A small sound classifier, trained from scratch: num experts 16, 30500 steps.
Rows from block 5 of a small sound classifier, named by matrix and row number. Rows with one number within an expert belong to one neuron, the router's apart. Each number is 128 + 24 x the weight over its row's rms, rounded and kept within 0 to 255. All counts start at 0.
After each expert's rows are labels from the 100 clips, of 14976, where the router gives the expert most weight on average: "strongest on" is what is common among them. Only what is clearly more common there than usual is listed. The data: short made-up English sentences, spoken by a formant synthesiser in many voices. In brackets: how many of the 100, against the usual share in percent.
# router: router (model.blocks.5.mlp.router.weight, 16x160, trained with AdamW), inputs 0-159
# gate: expert gate (model.blocks.5.mlp.gate, 16x160x160), inputs 0-159
# up: expert up (model.blocks.5.mlp.up, 16x160x160), inputs 0-159
# down: expert down (model.blocks.5.mlp.down, 16x160x160, transposed), outputs 0-159

# expert 7
router.7 [102 118 158  86 138  96 102 144 155 125 117 126 115 121 128  99 117 117 121 135 108 164  94 121 107 113 107  97 166 102 133 140 110 157 108 182 132  94 178  88 129 144 122 158 134 124 133 134 130  78 103 138 125 119 122 115 134 172 118 106 164  62 107 163  96 133 128 124 141 116 130 148 173 139 137 115 135  94 148  96  95 105 112 115 106 157 106 101 129  90  81  83  99 105 142 165 140 114 138 146 129 133 139 137 142 143 138 125 174 137 154 170  96 104 177 172 114 153 133  83 110 157 182 140 103 141 105 123 126 117 129 137 136 161 149 115 130  65 146 143 130 145 144 136 119 116 139 124 123 126 140 157 137 139  90 157 133 139 163 134]
gate.5 [125 147  83 126 118 157 122 150 104 151  97 118 131 141 168 116 138 116 140  82  96 147 143 120 141 120 123 144 119 155 157 122 129  96 145  84 136  88 127 123 121 144 120  93 115 109 134 139 112 147 129 114 122 149 146 123 144 169 119 101  94 166  83 131 136 130 180  97 136 146 103 117 134 160 121 142 110 108 134 130 141 104  89 134 138  86 155 146 105  91 142 118 110 121 143 139 145 163 121  59 149 160  98 129 158 139 154 107 131 121 157 125 168 152 128 212 142 142 177 139 120 163 180 142 114 110 109  84 169 120 143 147 130 114 119 120 132 104  74 119 113 130 109 130 120  98 122 133 162 105  81  99 150 117 148 138 118 100  97 123]
up.5 [ 89 138 154 173 152 103 119 132 128 122 166 147 143 125 100 159 157 110 172 151 145 134 128 125 118 115 150 112 124  76 133 133 135 126 130 160 121 165 130 149 178 134 126 127 137 103 150 157 143 101 108 147 126 165 120 120 125  87 112 142 117  96 166 139 119  80 164 145 107 126 105  93 107  71 121 157 128 107 168  96 150 141 153 116 118 134 102 144 120 164  88 151 139 190 107 138  99 124 118 160 115 145 157 116 127 106  99 141 132  94 137 153 125 106 134 131 144 129  75 106 153  91 118 132 114 132 132 154 119 146  74 104 126 138  96 155  95 154 172 127 133 116 160 122 134 129 129 135  68 188 155 110  92 150 120 117 121 134 141 127]
down.5 [129 110  97 110 134 112 133 134 143 150 187 147 102 153  94 137  81 137 116 144 134 139 110 157 158 117 132 119 118 128 110 116 137 151 125 129 159 101 161 105 163 107 103  84 113 160 135 129 148 149 136 119 140 148 103 163 162 156 159 113 126 158 116 179  90 135 139  88 115 119  95 146 192 133 124 125 102 102 107 111 133 134 131 154 141 123  93 135 119 112 130 123  98 126 155 127 133 185 152 125 129  72 111 148 132  85 123 164  88 104 106 114 112 105 131 120 103  88 125 151  99 142 131 110 130 157 104 122 151 139 102 103 110 180 153  92 159 125 106 120  73 147 143 106 136 110 157 127 133 154 149 131 151 154 149 141 111 107 129 197]
strongest on: voice: child-like voice (98 vs 24.7); reverberation (54 vs 26.1); white noise (52 vs 10.1); intonation: flat (51 vs 23.2)

# expert 12
router.12 [101 117 142 131 125 145 129 123 121 120  98 154  96  95 127 125 113 143 111 131 171 125 115 124  82 134 103  96  96 116 124 128  99 146 140  97 125  79 160 106 131 131 129 111 133 145 119 133 106  86 135 143 142 147 135  88 121  92 110 133 138 114 118 137 126 159 194 130 107 142 105  97 140 107 136 139 146 115 106  93 173 106  85 136 137 101 120 132 140 181 117  99 143 182 121  84  96 170 134 152 119 167 119 160 171 106 176  99 152  76  93 118 130 105 119 125  98 146 169  95 140 107 157 154 136 140 129  96  99 123 179 121 122 151 159 104 123 116 127 147 157 119  92 146 110 132 137 155 155 100 178 133 122 132 129 164 111 125 115 102]
gate.4 [108  98  98 105 136 126 111  95 172 106 100 126 128 136 156 103 171 134 105 147 131 110 138 130  58 137 109  79 137 116 152 141 133 122 150 119 123 136  54 153 124 121 152 112 154 155 107 147 109 145 135 131 129 151 113 137  97 158 154 107 121 166  99 137 121 108 152  95 128 129 137  98 122  80 151 100 131 154 132 102 169 162 132 143 103 107  90 147 114 124 133 123 132 133 158 128 102 124 150 116 126 125  88 159  92 126 141 101 142 105 141 116  94 131 170 117 107 152  83 166 114 138 124 119  89 122 153 127 102 130 121  84 106 128 141 117 136 192 162 113 111 156 140 170  98 116  76 130 121 152  99 120 150 127 105 185 125 108 134 113]
up.4 [102  95 140 124 141 137 108 113 132 112 116 112 106 125 141 125 180 105  92 164 141 160 137 148  89 147  98 117 127  94 123 131 133 132 106 123 159 115 136 124 132 128 170 129 149 129 127 155 110 176 175 139 142 175 145 158 170 115 124  99 101 142 106 138 132  82 127 127 124 126 134 115  99 138 148 144 150 154 107 107  97 135 132 156 179 134  82 138 117 115 140 162 125 112 186  87 116 115 103  68 128 112 107 122 124 128  77 149 110  99 118 143 164 115 143  90 128 133  61 141 139 186 123 134  81  96 106 146 127 102 144 122 114 101 156  97 138 147 115 147 139 128 147 170 131  97  88 135 143 131 119 128 111 155  95 116 142 131 113  88]
down.4 [120 146  98  78 123  99 166 149 108 127 119 116 136 103 120 151 128 154 152 121 140 130 169 106 115 127 156  99 106 149 143  89  90 119 176 161 112 142 137 137 160  74 111  97  84  90 155 123 150 113 137 143 173 160  52 113 170 118 145 142  92 141 103 144 113 115 145 130 152 133 131 131 105 115 164 148  99 169 143 141 132 112 101 128 126 130 145 118 141 182 158 169 111 138 156 145 127 120 116 104  81 105 131 119  95 142 113 134  69 119 144 120 164 181 139 117 112  85 136 110 152 125 110 112 151 118 136 145  98 133 105 138  85 133 132 132 155 125 126 146  76 147 120 150 132 109 129 158 148 135 134 151 132 152 145  97 135 109 136 110]
strongest on: reverberation (81 vs 26.1); voice: high voice (71 vs 25.8); /ɔ/ (48 vs 21); intonation: flat (47 vs 23.2)

# expert 4
router.4 [146 125 137 156 134 121 166 146 140 141 120 119 177 153 128 165 115 107 113 147 137 104  85 103 119  90 123 171 116 155 105  96 144 123 112 129 100  94 177 123 134 133 149 143 136 160  76 123 178 154 153 132  90  83 139 122 124 132 187 148 120  84 147 132 147 169 160 118 172 139 147 136 158 101 139 169 104 126 109 160 133 124 128  84 136 119 134 116 143 143 170 115 124 144 102 119 111 117  70 142  91  96 134 132  95  85 134 100 164 141 115 147 106 118 177 127 147 169 109 129 120 148 127 101 119 121 129 146 111 122 134  88 142 168 136 131 154  91 113 129 100 111 121 139 126  89 120  91 177 110 121 137 122 108 144 104 145 110 126 121]
gate.0 [ 98  94 126 126 173 152 131 115  82 115  71 176 171 100  62 100 108 133 121 130 107 125 124 160 160 161 126 152 114 144 159 140 154 109 135 150 156 134 161 123 121 143 121 156 127 133 125 129 123 155 103 126 131 131 116  74 140 111 141  88 162 174 104 143 142 137 104 165  92 164 139 124 147 116 117  87 116  82 128 102 135 151 148 115 152 113 107 107 112 131 155 128 162 127  90 136 130 120 144 168 126 136 149 111 136 142 114 166 137 135 171 160 148 109 112 131 167 102 145  93 123 151 110 146 133 148 125 157 153 126 171 159 150 108 132 152 111 121 169 162 112  97 123 125 145 113 140 121 120 164 167 127 106 139 107 161  74 121 126 154]
up.0 [124 118 152 137 129 113 142 145 128  89 122 169 155 152 169 120 132 140 140  93 103 144 112 169 105 127 137 109 114 149 163 140 109 130 124 102 193 132 161 108 104 117 143 103  96 101 148 114 126 138 112 106  92  98 123 127 107 139 108 173 137 117 127 142 110 134  93 114 136 196 102 118 123  96 158 104 142 147 154 136 144 124 120 140 106 145 120 110 137 107 140 149 121 117 124 115 127  74 134 131  74 128 109 136 128 165 158 107 127 153 136 185 157 147 130 142 144 144 154  92 143  62  92 131 117 139 194 141 112 163 178 154  97 107 136 139 139 122 146 113 142 100 103 137 160 159 107 131 112 101  93 118 157 142 113 137  77 113 142 154]
down.0 [ 95 165 148 121 137 130 126 109 104 105 115 114 120 153 144 124 145 142 137 156 149 135 151 154 132 126 124  89 125 118 145 127 112 130 128 127 127 160 108 180  90 131 115 117 150 134  99 149 136 141 127 123 109 109 103 106 145 126 163 101 167 139 144 145 120 166 128 116 124 128 134 164 120 139 184 143 105 130 139 116 112 119  82 139 112 115 202 114 169  95 176 133 149 129  95 126 112 124 115  86 103 144 119 182 159 118 117 111  99 126 121 133 118 137 119 139 119 156 134 179 136 185 157  99 109 109 112 151 142 125 118  63 153 117 114  91 119 106  63  79  78 119 129  96 138 123 132 113 131 149 171 161 123 122 150 162 117  90 133 105]
strongest on: thin (high-pass) (57 vs 11.9); pink noise (32 vs 9.9); rumble (28 vs 9.7)

# expert 10
router.10 [178 152  98 136 114 103 119 152  92 199 116 118 104 126 114 115 161 123 111 159 126  86 124 134 160 103 113 142  87 140 109 124 122 115 150 124  94 159 140 101 133 117  83 150 156 127 158 154 138 132 100 139 177 126 100 152 129 129 150 135 117 148 118 131  94  98 109  94 162 128 146 135 106 137 127 137 132 142 117 109 153 129 114  96 173 132 125 103  97 115 137 139 130 103  87  91 210 114 129  92 112 103 127 165 120 149 116 177 115  85 114 123 151 116 140 140 132 103 103 145 139  84 114 110 127 141  98 122 139 120 140 172  98 127 117 144 102 115  92 110 117 137 133 107 146 146  94 110 117 105 107 134 111 121 136  95 152 137 202 108]
gate.0 [190 104 109  99 124 147  92 106 102 128  91  88 155 136 130 128 134 111 134 148 121  95 109 154  55 159  96 106 178 154 123 129 122 164  90 151 111 132 103 137 140 126 132 106 147 151 113 144 109  88 165 150 132 136 150 135 129 115 135  95 161 124 118 132 106  95 113 124 130 140 120 111 122 158 125  95 150 118 104 110 132 122  96 108 146 139 120  97 137 134 153  77 137 129 174 107 155 122 117 119 131 122 181 125 122 143 130  94 129 164 135 141 111 111 136 148 182  99 169 135 110 122 164 129 176 137  77 113  92 116 105  85 129 110 178 118 151 151 129  93 165  93 122 144 143 156 106 146 142 134 125 155 155 152 124 124 132 126 152  97]
up.0 [ 94 165 167 124 150 118 179 138 120 123 165 149  87  82 107 131 129 138 126 113 115 156 183  99 143  86 148 157  79 149 163 102 145 126 162 134 121 126 137 128 123 141 144 126  97  82 153 109 167 185 121 110 140 138 141 128 109 102 136 135  88 153 134  84 174 143 152 112 157  86 127 139 112 110 126 135  85 104 160 115 111 137 137 142 127 122 157 147 117 107  93 149  97 122  70 130 123 139 144 138 156 131 109 120 117 106 159 130  98  99 151 126 125 117 138 141  91 147  90 123 136 128 122 110 121 132 189 119 141 131 180 159 101 111  68 142 106 101 114 125 117 129 140 130  96 130 119 103 131 113 150 141 105 121 111  99 128 141 152 157]
down.0 [155 152 110 125 152 138 148  94 139 141 160 114 133 152  92 123 101 128 136  75 118  90 153 128 102  90 137 121  99  97 133 118 117 120 123 113 108 134 156 133  78 161 177  87 114 137 132 163  90 131 121 101 154 109 172 141  84 141 136 146 167 142 119 157 124  98  96 164 185 117 155 102 148  90 142 117 101 161 100 152 126 137 101 135 159 142 153 122 139 148 133 138 123 132 161  88 140 144 127 152  96  89 142 126 119 139 106 139 141 138 147 101 125 170 133 124 179 128 144 140 130 124 169 114  94 121 141 145 133 133 157 162 149 100  95 106 123 106  96 127 111 101 141  45 155 127 143  97 134 129 144 158 115 135 113 117 107 158 142 126]
strongest on: reverberation (96 vs 26.1); /ɝ/ (92 vs 49.4); /s/ (91 vs 52.7); /aʊ/ (45 vs 22.5)

# expert 3
router.3 [116 115 136 121 129 113 133 103 161  98 120 133 166 167 104 198 129 187 145 135  99 131 105 167 124 157 144  85  96 113 170 128 138 104 127 140 176 119 120 104 152 117  86  99  90 133 110 170  95 107 119  88 131 132 124 133 118 152 191  90  79 112 142 113 117 152 121 149 170 136  86 129 105 103 128 171 139 111 160 140 134 121 118 154 113 143 147  92 116 141 118 117 144 117 147 126 116 150 105 162  99 176 127 143 118 114 144 127 135 121 147 158 145 131 151 113 164 118 122  99 179 138 123 127 113  84 106 152 167 135 125 156 132  96  94 155 103 118 147 127 124 123 124 154 126 144 110 138 167 152 111 116 139 147 149 116 122 170 101 123]
gate.9 [113 120 122 147 149 132 134  72 148 132 132 163 147 180  96 152 125 118 135  81 112 130 172 148 104 157  92 152  97 136 123 153 120 106 179 108 160 127 136  96 150 150  84 140 128  88 167 105 145 143 145 114 124 164 139 122 146 138 154 119  85  94 111 126 183 184 155 149 112 133 136 168 155 126  86 131  98 126 126 150 126 126 140  84  86 110 144 130 124 125 127 166 123  78 152 125 147  87 110 114 127 137 159 136 123 128 120 125 130 109  94 138 148 129 133 121 124 114 137 140 123 115 130 131 110 119 115 122  82 145 145  93 138 108 153 123 115 153 111 179 162 151 135 140 151 128 137 118 104 143  91 154 104 142  97 153 179 123 183 141]
up.9 [133 110 115 147 158 125 139  85 122 126 141 172 156 132 118 129 160 113 151  91 105 103 100 152 110 137  87 163 129 111 140 120 133 103 152 119 135 153 126 105 163 166 110 140 149 117 131 144 117 126 132 116 116 126 156 102 123 142 176 142  78  52 106 137 132 193 167 136  87 150 108 172 176 126 100 158  97 147 123 121  95 140 152 123  83 105 140 132  98 147 109 181 163  96 145  90 112 100 139 114 160 146 128 134 125 122  98 131 126 129  86 110 132 118 127 113 135 107 170 147 111 132 106 125 128  97 136 111  92 130 139 112 121 146 193 146 110 157 128 161 163 144 121 135 122 133 102 134 137 110  99 148 130 130 128 155 175 135 150 126]
down.9 [133 153 136 105  79 108 145 101 144  89 142 122 177 127 133 147 135 123 128 166 142 133  82 127 101 145 132 122 126 106 132 118 184 168 160 118  95  95 146  94 154 133 106 133 133 142 106 126 137 106 130 145 129 156 102 119 149 145 129 152 138 104 123 136  90 115 100 112 138 172 173 110 151 114 121 112 125 136 127 144 153 120 115 127 105 128 111 109 119 119 158 133 126 107 116 150 132  92  97  85 159 129 102 177 110 138 116  67 114 104 158  93 148 202 155 133 123 112 107 108 139 172 117 159 126 135 111 118 117 182 132 164 175 128 134 102 113 143 114 118 168 114  95 141 166 113 151 162 120 113 101 109  75 149 131 110 127 122 151 171]
strongest on: number of words: 4 (65 vs 28.1); "is" (33 vs 12.9); "where" (31 vs 12.3)

# expert 2
router.2 [117 107 102 152 122 147 118 134 105 119 107 184 132 121 132 124 196 113 104 148 118 161 129 104 109 138  94 103 161 119 110 117 116 161 156 104 144 155 115 147  98  98 139 154 160 112 116 131 151 113 110 176 127 163 127  96 123 127 128 154 118 116 122 144  94 152 153 147 139 120  89 139 146 117 132 128 110 145 119 126  65 140 168 144 116 107 104 127 134 110  69  93 136 149 112 158  99 140 113 126 154 142 112 153 157 106 102 139 106 113 134 130 161 107 114 106 101 157 109 116 115  97 131 137 104 107 172 109 143 131 119 126 107 128 139 109 191  79 110 134 114 136 135  87 107 140  86  52 109  98 134 121 113 142 140 197 130 131 126 145]
gate.0 [126 130 158 116 150 110 127 158  98  74 118 167 129 130 185 133 108  94 134 115 124 139 108 109 133 107 103 117 154 113 112 119 102  78 119 110 152 141 138 150 109 166 158 141  89 144 155 128  91 110 108 124 128 127 101 128 121 128 123 117  87  72 116 103 112 146 150 151 133 111 144 180  99 160 145 111 103 128  90 125 143 141 209 102  97 136 124 164  93 145 121  91 159 130 146  87 139 129 130 122 114 149 120 137 130 102 127 153 161 114 118 165 117 135 103  80 132 107  88 133  91 152 127 111 113 125 160 140 136 118 149 134 128 115 137 142 170 128 118 104 175 146 107 169 156 132 127 134 162 118 110 151 125 137 166  64 121 126 107 107]
up.0 [124 138 126 168 131 124 147 102 145 179 136  89 132 123  62 152 128 139 154 141 153 134 154 103 119 129 127 140  86 136 154 161 153 169 150 163 112 120 110 121 159  91 123 127 139 126 102 148 137 109 138 125 128 122 146 107 119 107 135 114 172 154 132 136 125 108  96 122 124 159 128  95 157  93 100 137 123 140 185 133  94 129  35 154 150 122 166  83 154  92 131 157  99 133 120 136 107 136 135 153 130 112 122 118 131 129 119 142 100 148 143 102 118 141 168 157 118 181 155 129 151 121 131 154 151 149 126 101 131 121 118 126 108 132 134 120  68 133 150 155 105 119 139 104  88 121 120 115  92 140 143 131 111 143  73 164 143 120 167 166]
down.0 [151 117 115 115 126  96 116 143 144 134  88 123 107 142 119 138  93  88 108 110 149 134 134  95  78 108 200  89 127 121 117  84 146 146 146 122 107 111 131 113 134  96 114 121  95  55 144 163 143 131 168 114 152 129 134 128 129 101 146 148 140 202 129 147 122 101 145  96 157 110 128 143 110 117 158 170  69 112 128 137  95 139  75 151 142 140 158 129 159 162 113 141  79 125 154 117 161 152 155 144 148 127 126 105 138 139 136 118 117 134 107 137 132 110 138 116 133 169 123 112 126 122 137 109 175 115 134 136 119 115 126 114 147 117  72 131 135 123 131 132 131 174  99 150 135 136 117  98 136 153 126 134 143 137  71 119 129 121 182 154]
strongest on: reverberation (83 vs 26.1); /ɑ/ (82 vs 26.4); muffled (low-pass) (33 vs 12)

# expert 1
router.1 [136 110 140 163 160 113 132 100 154 138 174 122 104 146 102 117 137 120 152  90 128  82 134 140 109 174 109 125 148 101 156  66 166  81 119 136 109 127 134 139 127 135 129 133 172 140 133  99 121 104 103 105 116  99 181 155 119 133 158 181 142 173  92 163 159 156 156 163 110 125 143 125  85 139 117 111 134 138 124 129 106 155 132 115 139 123 152 124 131 148 151 147 143 118 108 165 165  94 154 129 133  78 103 104 129  59 129  59 100 121 146 110 116 139 107 161 131 113 171 129 127 137  98 117 100 113 129 145 121 107 121 146 151  94 122 136 135 151 127 116  97 105 116 139 105 114 132 129  89 129 132 139 133 155 114 139 107  95 168 141]
gate.4 [104 159 146 132 161 120 145 135  87 128 135 112 169  91 103 110 113 127 158 123 137 109 143 100 126 129 109 120 122 138  93 128 137  92 208 117 122 112  94  78 135 119 115 120 135 125 162 125 126 178 132 117 137 102 133  86 195 131 135  90 137 119 114 120 141 122 100 119 121 150  79 145 109  94 136 127 100 123 126 155 131 105 132 158 107 135 109 126 112 131 160 135 116 107 122 171 133 147 128 131 148 135 109 101 154 136 145 134 112 105 119 111 100 183 125 129 168 130 118  83 147 127 139 140 152  93 135 138 110 116  91 161 137 141 134 163 129 111 144 195  95 129 109 105 106 178 115  88 106 133 124 184 169 105 166 117 136 136 164 101]
up.4 [118 144 124 169 121  98 129 200  87 135 121 129 150 122 126 142  98 118 101 127 115 171 126  94 152 134 126 146 123 109 131 138 124 123 180 157 141 152 124  86 126 122 154  99 115 117 138 143 149 173 132 118 152 122 140 131 171  98 144 145 136 119 159 113 127  89 176 119 108 105 125  97 147 113 138 145 121  65 122  87 144 108 169 160  81 139 104 150 128  85 128 155 142  69 109 173 105 135 126 125 171 141  93 114 133 107 116 117 133 153 158 108  63 124 149 133 120 108 141 128 152 106 127 136 112  79 152 154 135 136  60 158 136 162 121 125 118 125 141 135 138 145  98 154 109 171 115 122 141 118 117 119 155 113 104 116 142 130 136 131]
down.4 [109 151 100 126 120 136 129 122 128  96 114 124 123 101 121 142 142 103 128 128 102 138 132 119  95 103 152 146 118 131 149 127  84 144 132 137 121  67 102 118 104 158 106 162  96 121 189 162 189 132 157 108  96 110 103 107 157 110 142 157 126 187 153 127 110  97 135 148 113 131 137 118 148 137  91 100 132 121 154 114 142 132 155 138 143 129 133 178 124 192 107 141 129 118 110 149 103 110 172 139 150 134 114 106 147 150 143 159 154 141 125 111  99 102 108 144 124  78  95  79  98 118 129 151 127 142 108 130 112 116 183 146 141 127 124 112 134 137 102 153 182 110 124 117 101  78 141 123 165 130  97 135 148 105 133 120 184 165 115 120]
strongest on: reverberation (69 vs 26.1); pink noise (27 vs 9.9); mains hum (27 vs 10.2)

# expert 0
router.0 [124 148 127 133 142 144 150  80 115 108 150 145 117 125 137 118 114 148 120 111 134 139 142 101 138 121 115 119  87 116 123 104 142 110 113 107 138 106 110 111 118 132 125 138 117 118 162 104 121 162 179 109 134 117 103 135 167  87  92  96 149 145 108 102 158  92 135 113 121 102 157  98 122 114 119 112 123 117 130 134  94 148 160 104 110 142 159 189 100 100 176 198 105 135 105 107  88 137 110 138 144 126 103 120  96 178 106 151 123 139 131 112 108 101  97 131 107 147 165 103 126 144 135 142 179 110 175 112 130 145 153 135  83 119 104  97 157 186 106 120 124 114  88 110 117 142  89 171 116 159 117 126 178 125 153 141 140 135  82 132]
gate.1 [ 99 147 170 126  88 152 159 106 125 129 108 126 100 114 120 156 115 161 138 131 138 112 140 121  82 115 109 135  95 137 133 134 150 148  77 106 154 111  98 108 116 150 131 138 104 164  92 118  96 147 105 121 173 151 107 104  98 104 133 119 141 163  98  87 121 112 166 131 106  86 134 134 107 164 110 150 117 192 159 109 136 122 111 127 139 141 107  97 157 167 119 110 157  91 142 133  97 166 130 123 159 146 121 109  92 128  80 146 162 129  73 128 117 138 146 132 154 146 122 155 120 165 132 103 144 130 108 117  79 164  86 120  95 120 120 119  87 143 129 118 165 107 130 174 146 125 153 152  95  95 132 129 138 126 115  88 134 135 157 120]
up.1 [157 141 128  90 165 134 145 106 122 123 167 159 141 100 166 144 119 139 112 160 115 133 144 143 132 142 115 101 103 126 109 114 129 143 138 112 159  96 107 119 117 145  66 149 116  95 118 116 101 117 104 189 152 151 134 172  97 136  93 100 161  94 110 105  94 119 115 136 176 149 115 121 165 106 114 171 144 108 171 114 141 152 111 134 193 180 121  97 158 141 122 130 101 123 125 123 133 125 117 134 123 128 116 126  86 134 153 107 102 120 108 146  87 144 151 105 174 121 114 149 123 137 129 123 124 113 148 108 152 145 122 147 165 132 125 167 112 113 137 117 106 101  98 186 157  90 105 150 107 107 114 103 116 129 141 115 183 115  89 118]
down.1 [154 166 145 149 153 140 106 132 127 138  86 109 163 130 146  65  70 144 166 117 102 114 156 118 130  79  89 114 125 145  66  99  84 137 123 144 131 107 147 123 134  77 165 124 154 132 114 151 134 112 147 122 146 115 131 125  81 154 136 135 118 146 127 126 144 122 105 149 132 130 132 126  96 128 123 178 151 153 106 135 110 135  98 152 159 131 119  87 129 177 148 161 159  98 126 116 124 132 125  86 156  73 146 134 119 107 149 158 153 152 112 163 167 107 158 118 113  91 134 149 138  93 134 130 122 142 149 111 110 143  83  81 132 139 112 136 131 125 126 144  97 149 143 151 120 108  89 153 159 138 146 138 167 149  87 125 134 116 145 109]
strongest on: voice: child-like voice (65 vs 24.7); whispered (63 vs 4.8); number of words: 7 (27 vs 7.5)